A small encoder-decoder audio transcriber, trained from scratch.
Model: 23.4M parameters, log mel input, encoder norm layernorm, encoder activation squared_relu, encoder moe top_k, encoder num experts 64, encoder layers 8, encoder width 160, decoder width 256, decoder layers 8, decoder norm layernorm, decoder activation relu.
Rows from block 5 of the audio encoder of a small encoder-decoder audio transcriber, named by matrix and row number. Rows with one number within an expert belong to one neuron, the router's apart. Each number is 500 + 25 x the weight over its row's rms, rounded and kept within 0 to 999. All counts start at 0. Numbers have three digits each.
Before each expert's rows are labels from the 100 clips, of 14976, where the router gives the expert most weight on average: "top examples" is what is common among them. Only what is clearly more common there than usual is listed. The data: two synthetic voices taking turns or overlapping, over music, noise or silence.
# router: router (encoder.blocks.5.mlp.router.weight, 64x160, trained with AdamW), inputs 54-107
# up: expert up (encoder.blocks.5.mlp.up, 64x160x160), inputs 54-107
# down: expert down (encoder.blocks.5.mlp.down, 64x160x160, transposed), outputs 54-107

# expert 46
top examples: second voice: none
router.46:506519516484473504509465505500453532515468491478501507506467522542494516529471503469495454505499490547521538528529513481524517471478473532511525467478465512524458
up.0:458551502525523467526483544448500471494487512479517503517445487470511515497504559474501465522488466511560496476472486484542482502509501453539442516480518489525503
down.0:493489509540488496446485526479535522514500472496474510534439515542483532513464501455468510488569497554516502501510472480548495513504488473520499463512477500487487
up.1:535455537496479454538519544456483515469518461498522487463490490516491491537490528497474465506502486533503491488462539562472467465489475455515519520478497518536497
down.1:523492491495497521461488506522486488466508509466539471505483497487507465475508510527488486507470504521471502459517523488493482542499445530511522536466516470484497
up.2:522465518533511503522502514525521500487501508497501542491483482479536575474536517492496504484479509500481488485487513496509522495503494485493476540492549513502545
down.2:488447536481528482483501546446484471465511547475488521472405479511470493498486478500513449527497484488454505473525535501497500478512540505516502466474530498497485
up.3:495489508482476457524491528492504484471465502480551472484468498490482482507469474467517453491479485540520521489566524517519521485542470490501574522500471498494470
down.3:563474542483475476468540516524499506472502504480537500483500476470509452488470529514479483496524535510507475520530525530493486508506533496505542527481507482494475
up.4:495491485507509437504525494489507463531511505494535493473470520462493459492514520483502534538461482515510449475490498519545495517525487511501468502516491558498509
down.4:507472506507470481490520540532520488468469516460522501501532473511519478506496504488513458490510504508464464494498531486532492445499492479526503541474545496519492
up.5:487495565478499506455479500488495470489522493511491489503455517482489494484502480502506468520524490511462517469531505509526493448485464515487455423486439533478447
down.5:485537503469573520481539512523560445478461489483506453509508508484513433501472561505499499470520521528485546508499497488532523459486469484479528512463523495515496
up.6:490507468447546467495469479456527457509501512524456477515542490500533510494465480488568509479503506462537535506514483462487523484481498458491512506515492492452486
down.6:520447518551474484503528550557494529452511476440485471508516471505443487512489496545448468503496511505508493490494475508497543453505534499472468517463477521493477
up.7:470516494513512489526469489511506441514482524515492498534523471503492503442482498523505508519443463485515475492504505531515505470478492481456531481517534553518502
down.7:447518524544500506513514525451482560497495502532530495549479491482463481511478507461530514524479510519490477468500487509522489491482521453459528421495499503523491
up.8:539491451504483523476542477499482473486499491517477535502517509529547524501525472510552519522532566490485514453481486503508516506464545477482493512533505503471535
down.8:535472462490488503518488490523489485490496472531473498509566501501481505479448469506535505526517495498514531474532503547462543541476531527523490490484518486461509
up.9:436537464493530507483492483508539457516499527528503536479499460516523478490500528509516513433483480483465470505500513499481517498504523473505511496482531474506508
down.9:485516509489461468475487519507552492487505487468487494475476508494466548482573482510534500485509459443553468512520532502523502519506529521467500501514501480463495
up.10:476581523478491539504481497493481465507491478474529508500503517515477477457463520544527494531489489504493518510517519503504459476499494525456524513469510491533482
down.10:484499505455543461443478494551493474475500486485482506483492519513503498492476523503503477486528497549431529490465493525529502511466483509483501503464507525539513
up.11:501449448538463492528526498533531480512510488478470473496579501462501503541534496479476531488473497524492492503536483508526509499472524488505510535488488502501508
down.11:535481459592501490476532518469462540516472493490516486460529524506487486497538491453497491515480519525490525482525517503508495548478499486494530521495500465474475

# expert 21
top examples: overlap
router.21:544492493518491484500479522494465532489446474521532500525501504533509491461473472455453488561514500526529497498511494502496503507435466489471524466486492506532475
up.3:536509491525497531468506535449557467475517488516514475467472507442450503489509517503502448506517537495494461479491495521529481540550510534469501540491495525490535
down.3:460537548459470465497499490504477516500508526502503479522493516531504502507461504513487484492524493456514453460471495520492497538501491466498514486508487482490504
up.4:446508498488517505539531480534477510498482524461445484536535500525494526491513469507491481540497547510471511473486456525475531528458549505482491501499460503474524
down.4:512490515554508487467490485546515507473520548527497531504500498534526488522563476485476529540489475482523527516498487501467523523496498497502519506519527554499484
up.5:447525491490496458476538470470537512495555498463500495496491484526523504547493483509530489473531512491449500513503511530539476506517535519529493482519497523497474
down.5:505514469505493518467489517542495512531486534527512481482482461495522484467493500486480520560492506471497504479484524476488514513482500526515552508474533488477475
up.6:490498477498517508527478492497514489495527480491467484500488497507505488521496467550482531472478540452442531492452490458507498555473529476507505498511511524502498
down.6:532489504507480504448486493464495503448472523497499463503528538491520490532502503511504488510473472513479491522519460531466517497504488536503545508477556505503510
up.7:516482493513479519514491492512567507497520530485504471511482503486500484527498462537489467528481474518501498466539498536512476503548513513492552496489500545531543
down.7:509466538505489511498504490496488487515505507488508509488492456502483502544484501488500516540479479527522505518493499505500483564524483532502448505496456494531505
up.8:519490527516495478514455519498510480475496526419516521513506496460443447498490513518463460493535494474495495479518508501549447489488489512471503510464483499500501
down.8:490501475492505522491499495522518538537474524548511488486513488496496517520500486483533521551483486464499496456503472504488474527543504533479541498451523466524495
up.9:544467486506471489498484523479473505502535520507526489498510489520442516508502496466522467498499460506484537490508534504459460444497487490513549475493520498495452
down.9:439513479524494481489520533488457496557505524528507523526506495507492511471501500486498485532484515520526501539478510559509507498501536482438476537476527495516527
up.10:472518497501489470503495481496533468513538503476472511510531489482475501527530518542530515484465514458468516513517484474481498457527521503504497524507513477491529
down.10:515550462538491524529479522557469462516566524522488479500503505494548549468507475475496475483498517501476513526516526486483535531493477549513509527444513507488572
up.11:460526454510511546529491499515480494490508506437520569494503496481472475484481494479506496483506487452492551474533503485514437466499497442443512524519504490491489
down.11:465547477442531517487479487472474545567511512510490519533509531494506478535505496527525451537458529480508488510448478532518494504472552505484508529481510525500453
up.12:471533495482489523483500485532506480493527521472475529504511490449510496553514498495512499461490527515490503539522494490509475458509538508510471503519521511496515
down.12:494536499493490515504470465497510469525544431501511486492497526491504474544518516516543522482460481445498466526502538554542517500507517482480522526456500514433494
up.13:508493525521523487539474484538468522466484468492512436499478485509515485469475484489471516512497508486499477478524498535539464505470515491445495517485456478561492
down.13:491531452458502509469520516467520513551509513489466542533511504491532503481469499490491495539472479481522521518491487532514510508493494451484524511505533478487476
up.14:484507473493484476530483485501504505520512520499487517553490498485528517521543526503512546502476528467479474510467480476479501482514523501500478553530538525443540
down.14:532504509470555489479535499479555453479447536498460472510514537467499465487558481493510514515528498448516525512492492486558538528505562505493497516500502469502521

# expert 60
top examples: reverberation; overlap
router.60:491485465471460478506522474522462498473479522510485494514510552539511508542481488478507468481474513515525526515483537505528523493485467526569524529493506485476519
up.0:485531475559521513483479496486505480513522463453510513458541470517527512479546508519489543519492462481516493504539491503479477510502476483498503471530529490452519
down.0:476488527492495495499492514476509534445459481483515515533484513518478481473469528535476543454508459547500498498451479546478494431514489501488504506522505498521472
up.1:498504477468511490524543479547475477527540497506523455453540514459534525475481499446515508531512501496483493489532496488520497500478503532506514526507510500510541
down.1:507475480514445439501524496511492510525470526541464481489542492477468463462494517513530514545517477501499524496463511535451490510470521495528489543500523460496510
up.2:513494519513513506380501467517488484491517465515451496493467490509514468497490499505512519527490518487515504476474512446504521501496482515507483467459484494513479
down.2:502503511450480454511529480522485478460479497471488489490493550463460513478519484480497512520540490469473530525518492510479498528529499457492525555565525480496561
up.3:525555493495494508468475488511493454487470515469502492495486471473492497540493518514521496493549524490539535484521471513522524496533515449460486519546510426499437
down.3:508535514488443493472494478518508494510503470544522488469502515504494483461484524496499510525475487510526522493534510524476515476534480555521456463504529502499435
up.4:477516509470483558483458504507447531519479469478437475513470510534481468505492455470526523472491511501503513527461505502533517513513466498505516512478493460489436
down.4:476495523559425517504462506488495446469485499514467521505494497497489535463483480480522545547521515535518461482507489537501508536476515500457475533503507547512523
up.5:474503472508543493449452487478515497503511538437488459505471510490502517515557440509466491465543518534548483496476495485542486478480492485511492512510471534485509
down.5:535479516520496528499507497506541498500532541467487524466542511483511519507493499485495534445502520502484439510486477451534531438557498503471460506484472505495501
up.6:458467481499473496493499460507474520467527506514487484471499522511515511538475495492470526491473531477489486514485511534524513501466492576550502527504473516483529
down.6:524460495514512505477524513521457485475508495534494460444550512504510537481481502477538507487494495469487438544500483549483460502520494528499461523494504439490526
up.7:468520499534495559542466503445513488480513491467500515508457449445487458477498516500457490541505459542503485466489499445460461488498494484529465493478513475549457
down.7:511523447504481504434515517513480503501493496447524503479517474491506518479504524509466515463485537474509493503526499487479536501522486515504515542473491555501521
up.8:497471556524523528540496488505500479526496509524497508469521477463518512449495496488513537493522469456504435463476481527488501497482516513500478473473488503575551
down.8:481482509515479452493475500521497503521477503499505520471505503510515516489470537473504510534511501486492476473447521535480498488491451486507522485537505458479518
up.9:504479514509498520502527520494511514480495512512451442474503518486533518534532504474495471464511528531499507521454509529526486441462496512545520528527474489538503
down.9:498493515514448496529473509479522488540505530496481512479485487483487497466486453451499491527518487489500420515512451535547541488520521502487493485438503474522534
up.10:502490536509492539499472547525466467487511503484484554489452482525519510502523467493503508534541508471531498515501518481461486476533515477442541525497521474537537
down.10:519510484556422503531423485470467515511480482498505460492496486487499520467492471479504516531516471491508510523504487476478497532499480508450513509497495492488536
up.11:529453488489480474507511513511498494486457518499503474488501500528487469493478461458504486474507518544487511499449530476490511515468506488555498518497544505518511
down.11:489473501504503508507477504502478438474480480498472497517515516516503520446494512499511515510523465511494474558478473513537474516434544527428496488511507480501498

# expert 15
top examples: background: everyday noise; second voice: none; electric buzz
router.15:541474525518500514555466514521477543477504468522514475465492552563481489502504520480456498475497491511510535567481530511561486494487461546447485511484480528488502
up.13:533480497477491473504501518497477493476512458452519485498506474490528441551503533516501464503520520528461506517450527528510470473514481537481456534479492500541485
down.13:480504502541473501537520480512520483496470492535505542469459503486508501462483480500486545465531499530488475521531464532427493543487484464504517497497477495469528
up.14:467503465476462489483542485508477441480532490531520544537546515519475521512479478495475486486495529488516464475528462487480497476480523469512533511498478521463493
down.14:517495492487512523471526503462501466450469480553481533449494496537532545509537534492501480498494523559530466453479550471499551482480508440533533506496469532477551
up.15:472516472489528476440539497484489477480512502503498554548497517470506505454503484517519500525494492492498496446520489497432482478492499506505516485508528528498438
down.15:532467489501461543466502527517496503479524513542508492494512460512499478533506513538477502533487482503484459484503489561499491570495518511473510477459490495495561
up.16:507490533503522472503519467513504505488534521511501450482547524533475523508534502534522513485481450480536488502485516486516475471481492518501475531489475589522507
down.16:485486448495491457509486519499522464467483518526514523483518489518495565539509475518523553515484526531547487440504492536516508529499451479526519496510450477500508
up.17:506487524504489495496533441518497478505536495524451505493497463493499486519496534497510508444539492500524536555498520501478466495520495481520441525519513498515486
down.17:514467493480521481509511475522512508470498541512510525445507488464508575487469518493497557499535487526477482499448470498499492501498515548528511470513503501489539
up.18:473501491492453514482495549452467499494544504529517508511496494518517436466517523509538519485504498506498547499510498427474527487542494522480499497521527484441478
down.18:509513504473444453467509481516473475507455533551489451467540500497489488517493480498527504496494492506504474504439509506488492543537472472513464525483473502509515
up.19:470511473489514463520499465510497490520530485508509548510527476493492522486479486509529537535493527466518483476499475486465522511458512471499501553508537481501458
down.19:488533510468498510525535519489518513498490533529498536504478453488493508478498486488515492492510486476466518495509515487527528502501471479487504492493503505467494
up.20:545497513516463480465520518528523521442488518464518487501504504492479457515507498529463433482542484540500495493454504539494473500498482475493482458492445507473506
down.20:503489529523476502520538458514483485493507493523513541488507514489504485489500506490449499505460476513487480464536512506502532583501539500506492472473498475475504
up.21:499499518458530486492507499524459522462576501516470490511500493456496477516502553473506484471530483462509547514493521495502495497462492513481494499510476512465506
down.21:523462510552523501510566507484530481490453573528532491447480492492492481461448486522533500491539502512451483480452512522512511543520530509472506423480544495489540
up.22:472473491461456502518502479485477490493498505516479503474519533479477482518513510501498512531471522524468536443486491490553534505491481536521554496538531491489494
down.22:498477493490502525547515503497509484486449499478509555502465486492518523428498520466477506533474527523514449520512557500514484483521513524486513478498482509495525
up.23:480486449450489482476525509504491463525558508501504523572503461501467509511486506526504473505487569495486465482477438484435518511494522487509504534551512489455529
down.23:510480527493476549528486487522519509463501504456531476488507466497531549498493489536447430507514503477492477508464481519491481513506483512503482475496478488509534
up.24:495479564509501511518495510480489479467483460448543483445508499467465484500467507526496452522481504481463532469482522527513450515528465510493463505477476481528543
down.24:485513473529459542510518482508521466477500473531502509501497498487517481513502495493462504504467528514504444474521485499495494581479497502527518503477485486489504